config.toml
model = "contrastive audio-text model"
dataset = "notes from a synthesiser with random patches"
train_examples = 78125
noise_aug = 0.01
n_mels = 64
hop_length = 160
input = "log_mel"
spec_augment = true
win_length = 512
tokenizer = "word"
vocab_size = 43
loss = "sigmoid"
embed_dim = 256
encoder_arch = "preact_resnet"
encoder_norm = "batchnorm"
encoder_activation = "relu"
encoder_depths = [2, 5, 5]
encoder_kernel_size = 3
encoder_stem = "single"
encoder_avg_pool_shortcut = false
encoder_dropout = 0.1
encoder_widths = [64, 128, 256]
text_encoder_causal = false
text_encoder_width = 256
text_encoder_layers = 10
text_encoder_norm = "layernorm"
text_encoder_norm_position = "pre"
text_encoder_activation = "silu"
text_encoder_mlp_ratio = 2
text_encoder_head_dim = 32
text_encoder_fused_qkv = false
text_encoder_bias = "all"
text_encoder_qk_norm = false
text_encoder_parallel_block = false
text_encoder_dropout = 0.05
text_encoder_inner_norm = false
text_encoder_drop_path = 0.15
text_encoder_positions = "rope"
init = "kaiming_normal"
residual_init = "zero_last"
optimizer = "adamw"
lr = 0.0016
beta1 = 0.9
beta2 = 0.999
eps = 1e-06
steps = 16000
batch_size = 128
epochs = 26.2
lr_schedule = "cosine"
final_lr_fraction = 0
warmup_steps = 3200
weight_decay = 0.0
Rows from block 9 of the audio encoder, named by matrix and row number. Rows with one number belong to one channel. Each number is 50 + 12 x the weight over the matrix's rms, rounded and kept within 0 to 99. All counts start at 0.
# convs0: first 3x3 conv (encoder.blocks.9.convs.0.weight, 256x256x3x3), inputs 170-179, a 3x3 kernel for each
# convs1: second 3x3 conv (encoder.blocks.9.convs.1.weight, 256x256x3x3, transposed), outputs 170-179, a 3x3 kernel for each
convs0.74:36 62 77 23 58 75 10 47 82 33 28 29 46 32 29 45 31 29 18 45 61 11 44 62 01 34 51 53 62 75 42 56 60 47 49 52 40 46 34 38 36 29 44 47 47 49 48 49 52 48 51 51 44 44 37 54 56 37 45 48 17 43 56 46 45 46 49 52 53 49 58 51 46 53 58 47 42 54 48 52 52 38 27 28 32 41 35 41 41 40
convs1.74:64 32 39 66 35 42 69 36 38 32 40 49 31 43 57 29 41 60 59 58 50 57 51 42 53 43 34 54 60 64 49 54 59 31 34 39 58 64 69 49 58 69 39 51 58 54 62 79 47 59 76 37 56 75 39 51 55 43 58 61 44 53 52 61 58 53 66 63 62 65 66 67 58 56 52 41 40 40 42 44 47 43 54 59 46 56 60 48 59 60
convs0.75:55 47 40 46 39 43 56 52 45 38 39 39 34 32 26 29 34 18 62 55 45 57 48 45 51 55 54 51 49 51 69 66 69 67 68 62 73 81 81 43 50 43 41 43 39 65 64 65 68 68 70 44 42 58 64 57 43 48 37 42 28 35 35 40 46 48 49 58 56 48 46 50 67 68 56 43 52 52 52 65 55 52 47 48 50 53 60 36 47 51
convs1.75:43 42 41 51 50 47 59 50 50 50 52 56 52 51 55 50 45 44 58 50 44 58 52 46 52 48 45 60 62 65 60 57 55 61 55 51 41 38 35 68 61 57 60 53 49 44 47 48 51 50 47 64 59 59 37 36 38 42 35 41 30 26 32 34 40 46 36 39 45 26 28 31 69 68 67 61 65 59 39 37 37 51 51 48 46 45 40 46 47 42
convs0.76:49 46 43 48 49 44 50 51 36 68 57 47 48 41 38 54 48 41 42 39 42 52 40 45 55 50 45 12 21 19 47 45 48 63 60 59 45 37 31 62 49 56 56 49 51 57 52 40 46 51 43 58 56 58 36 43 36 34 37 48 40 31 42 45 50 51 44 41 35 47 39 35 39 41 45 61 50 60 70 64 70 64 56 49 54 53 46 44 46 46
convs1.76:48 51 53 53 55 56 58 56 56 41 34 30 44 42 40 48 50 50 50 53 53 56 57 57 62 60 58 51 51 52 23 22 21 15 12 08 57 55 50 56 53 52 55 52 50 56 64 70 61 60 66 63 61 63 50 56 57 46 52 50 48 54 53 37 36 35 38 36 37 57 56 56 34 38 37 56 59 58 71 71 70 55 55 50 49 45 44 53 51 51
convs0.77:39 36 42 29 37 45 22 34 48 53 63 54 49 65 52 42 48 41 40 52 54 40 46 56 35 36 35 23 34 45 29 39 46 46 44 36 34 41 47 38 33 35 27 41 46 20 36 29 36 35 47 42 48 50 60 66 62 47 41 50 35 34 47 38 41 29 25 36 48 19 34 44 42 34 36 27 27 25 35 30 27 46 50 50 41 47 42 35 34 37
convs1.77:45 47 62 45 43 65 45 39 50 56 54 55 48 47 47 40 40 39 39 42 38 41 39 40 52 46 45 49 48 47 45 42 38 56 50 50 42 48 54 48 50 52 48 49 54 56 42 35 50 44 34 53 59 55 48 49 60 51 53 56 44 48 45 66 70 68 64 64 71 64 60 56 44 37 22 51 46 28 46 41 28 46 52 59 43 49 55 41 46 53
convs0.78:51 35 31 70 47 38 63 40 40 60 54 60 61 62 55 51 55 52 49 55 37 48 55 43 51 48 36 49 49 35 41 52 30 32 34 27 57 61 66 63 51 58 50 45 48 36 41 34 51 42 31 45 39 29 49 48 35 56 50 48 56 47 41 47 51 50 53 51 41 40 48 44 53 52 47 47 57 48 45 48 40 44 52 70 53 60 68 46 48 62
convs1.78:34 21 00 37 23 05 35 22 07 51 46 38 53 51 41 52 54 44 34 41 53 36 41 52 40 43 54 41 37 37 41 38 42 45 44 48 38 39 43 41 37 38 49 39 34 51 49 46 51 52 49 51 50 49 44 45 43 50 57 55 57 66 65 54 51 54 55 54 56 50 57 61 37 39 41 37 40 40 37 42 43 49 41 34 46 42 36 45 43 40
convs0.79:74 65 57 84 65 61 71 62 57 39 32 39 43 42 47 38 42 26 68 59 47 65 45 53 66 44 46 40 48 36 47 47 47 49 43 51 51 41 55 47 46 49 36 41 43 43 47 67 41 52 66 36 47 49 44 49 61 46 48 67 28 34 54 44 50 60 45 46 57 34 44 50 39 42 47 50 51 62 52 60 72 59 52 46 52 56 46 57 47 51
convs1.79:71 51 38 72 41 21 75 48 26 65 48 48 72 55 57 71 51 52 79 58 31 72 51 21 67 49 18 35 40 35 46 50 43 56 60 55 63 58 51 71 72 69 68 72 71 46 51 67 38 48 65 30 46 62 59 70 78 57 66 66 51 54 50 48 50 60 54 57 60 56 64 73 51 54 61 53 57 64 53 52 62 61 48 53 68 52 59 68 53 62
convs0.80:26 45 55 30 42 59 22 33 45 39 52 41 61 59 58 62 60 59 28 42 54 20 41 61 14 21 38 43 56 63 42 52 57 30 37 32 43 41 45 52 48 42 66 64 47 49 58 56 51 51 56 42 41 45 35 42 43 46 50 50 54 49 45 49 51 50 58 70 64 52 57 54 35 33 24 43 47 39 30 37 40 40 36 46 58 49 43 57 49 51
convs1.80:36 55 61 40 58 65 41 53 67 62 57 55 62 58 59 61 59 59 44 46 47 44 46 47 46 47 48 61 56 56 56 52 56 56 57 66 58 56 60 57 57 60 51 56 60 48 47 48 42 45 44 49 54 51 74 60 48 77 65 52 55 52 48 45 44 42 47 42 42 54 52 46 31 32 30 37 43 44 52 53 45 59 57 58 53 53 54 54 53 54
convs0.81:33 26 36 48 45 47 49 51 62 51 56 71 35 41 41 05 12 16 52 47 56 47 45 56 28 27 37 17 06 00 44 53 48 47 48 50 50 48 41 58 65 50 66 65 66 40 41 35 49 48 35 45 46 40 62 61 38 61 64 40 47 53 37 33 32 31 54 49 55 55 59 52 59 58 51 59 60 51 55 62 49 52 57 61 46 60 52 50 47 45
convs1.81:52 44 38 55 51 44 63 63 58 43 41 41 50 48 53 50 52 58 42 39 40 51 49 51 55 52 56 43 44 49 59 60 57 50 43 39 48 39 37 44 38 39 43 40 42 56 51 47 74 68 67 74 73 69 47 44 35 54 49 41 46 45 46 43 44 47 45 42 44 61 53 54 60 51 46 65 62 59 70 69 64 46 44 43 40 41 41 35 37 36
convs0.82:31 39 48 24 28 45 24 34 33 32 37 41 44 49 52 42 57 63 60 67 72 49 41 52 41 42 43 49 46 41 56 47 44 53 43 36 55 67 66 48 51 46 61 60 45 54 48 39 53 58 48 49 60 57 36 56 48 38 40 29 51 49 40 18 22 22 38 40 39 62 76 70 52 49 38 65 64 51 61 66 57 37 41 55 45 46 56 47 49 54
convs1.82:31 46 43 34 47 49 40 53 51 37 42 58 42 51 67 43 53 67 34 37 43 42 42 47 50 50 54 35 39 36 44 46 49 18 14 18 48 53 69 34 39 54 37 45 59 56 50 42 67 58 48 70 64 54 35 35 36 34 39 46 48 53 63 50 51 51 42 44 50 34 31 36 61 58 54 44 45 44 37 36 36 38 40 57 32 35 55 34 36 55
convs0.83:56 51 55 58 35 33 33 27 23 36 27 38 44 51 53 55 48 38 43 56 53 35 40 47 38 33 42 32 31 27 49 60 64 56 62 71 46 40 43 52 53 48 25 27 29 52 48 52 30 33 49 25 43 50 37 44 62 59 60 51 59 63 50 63 62 46 51 69 59 52 63 52 71 70 71 62 64 59 44 46 56 53 58 45 52 58 48 41 53 54
convs1.83:47 50 64 49 51 57 53 52 54 57 45 44 53 44 52 49 53 66 48 45 47 46 41 42 54 49 48 49 43 34 36 23 14 37 24 22 40 40 42 38 30 23 25 22 25 45 51 53 45 48 45 50 54 52 48 51 51 51 51 55 47 53 61 33 40 44 30 32 33 26 26 28 72 75 73 72 64 52 51 47 43 48 48 50 52 52 56 48 46 47
convs0.84:79 51 38 84 53 31 78 37 23 38 42 37 44 48 54 57 55 65 60 55 43 61 50 32 44 42 12 59 59 54 45 47 45 35 34 28 33 52 53 40 48 46 24 34 36 72 62 60 66 59 58 48 48 55 70 50 47 72 46 43 71 57 54 47 54 37 50 58 47 43 38 39 52 46 44 77 71 55 59 59 49 31 43 48 33 34 48 35 45 55
convs1.84:83 54 22 84 53 27 87 63 40 57 54 37 55 51 31 52 47 24 58 56 63 59 55 65 65 61 71 48 39 40 58 60 71 55 59 66 52 60 69 50 54 55 44 47 41 56 57 55 62 62 57 61 65 64 34 40 45 36 42 46 31 42 47 33 35 32 35 38 28 46 45 38 51 52 53 42 43 43 39 42 42 51 52 48 53 53 47 59 56 43
convs0.85:61 57 56 55 55 51 53 43 46 42 54 53 50 56 52 59 62 56 53 52 51 49 42 37 46 41 33 49 47 41 27 36 47 22 31 28 41 47 42 43 59 59 28 41 41 45 42 42 50 42 39 49 42 51 43 69 72 55 69 66 67 69 62 52 56 42 53 56 51 53 59 54 70 79 80 63 58 56 39 45 50 52 57 51 58 58 55 47 51 51
convs1.85:46 48 40 45 48 42 43 47 41 39 36 46 44 41 52 50 53 65 56 55 52 55 53 50 59 57 55 52 53 46 50 51 52 54 56 58 45 45 54 41 39 47 36 37 50 61 57 59 57 51 54 53 51 55 41 46 55 54 55 57 56 56 60 36 36 36 41 37 34 39 37 34 39 42 41 51 48 45 56 53 51 41 49 55 36 45 54 31 41 51
convs0.86:44 60 75 37 52 71 33 51 68 00 31 50 16 40 60 04 28 38 47 50 54 55 56 58 47 50 47 48 53 48 49 47 44 43 40 44 29 42 62 37 55 61 23 34 39 47 42 52 45 50 47 47 38 46 42 52 55 44 48 54 49 42 51 51 60 44 46 49 30 46 48 43 47 41 38 53 47 39 55 52 49 55 48 40 54 49 49 53 54 49
convs1.86:16 37 64 12 28 62 09 20 56 06 23 36 02 21 38 00 15 34 46 42 45 51 45 47 58 49 49 54 51 48 50 44 40 64 60 57 38 42 36 44 45 38 30 40 41 50 41 30 49 45 33 46 45 37 57 57 53 57 53 49 55 51 48 55 50 41 58 52 43 56 51 40 55 50 48 51 47 43 47 41 34 49 50 50 48 53 51 48 51 50
convs0.87:55 54 49 56 45 50 58 48 51 50 39 32 50 38 36 67 58 47 47 46 42 57 51 45 42 41 38 36 33 28 53 50 45 33 33 37 64 72 61 64 60 50 69 66 58 49 54 52 59 64 66 54 52 56 48 37 46 29 43 44 46 48 48 45 42 36 35 43 42 29 31 35 49 49 62 28 26 30 36 29 33 41 43 47 48 45 45 36 40 52
convs1.87:50 52 52 54 57 54 61 62 59 43 49 56 48 57 62 47 57 65 55 56 58 50 51 52 47 46 47 55 59 60 38 39 39 42 39 39 43 46 49 58 60 64 58 61 62 43 44 42 43 48 50 51 57 62 59 66 68 58 58 58 47 43 41 59 56 56 58 57 54 58 59 59 38 39 42 39 40 42 38 38 37 49 48 51 50 49 53 54 54 57
convs0.88:44 45 45 46 44 48 32 41 51 54 57 47 56 55 55 52 57 52 37 45 43 44 52 51 45 58 55 29 44 40 59 52 54 39 32 33 56 49 46 59 52 52 48 46 37 33 30 35 52 56 58 65 69 70 60 53 44 51 41 29 42 41 33 52 55 52 45 48 46 60 69 68 35 32 32 31 32 37 29 31 25 43 48 49 50 39 47 42 46 42
convs1.88:58 61 57 51 54 54 43 47 47 52 53 56 48 50 55 40 46 54 60 59 58 57 53 55 54 50 50 68 62 61 48 41 39 47 40 36 58 63 66 54 57 60 54 57 59 64 64 68 58 57 61 46 50 56 52 45 37 51 47 45 55 58 56 59 59 60 59 66 69 48 55 58 39 40 37 37 40 42 45 47 49 52 55 55 50 53 50 48 50 48
convs0.89:39 45 53 36 36 56 40 44 50 43 46 46 49 46 52 43 46 56 41 59 58 36 46 58 29 29 37 66 57 56 65 72 71 29 33 25 69 69 72 53 64 62 53 56 56 45 45 55 27 37 47 39 41 47 46 52 40 55 44 41 31 52 49 29 41 37 62 63 64 70 73 73 63 59 52 22 36 39 24 29 40 38 42 39 49 47 43 42 43 41
convs1.89:48 48 51 48 55 51 61 63 54 40 43 66 37 41 63 37 41 59 46 48 49 46 48 51 48 46 52 52 58 61 50 49 52 59 57 60 49 56 72 55 58 74 42 51 65 54 63 56 59 64 59 55 57 51 62 49 42 60 52 50 67 61 56 37 33 36 40 41 45 62 61 55 45 55 59 49 59 64 60 62 62 31 36 53 41 44 57 38 42 52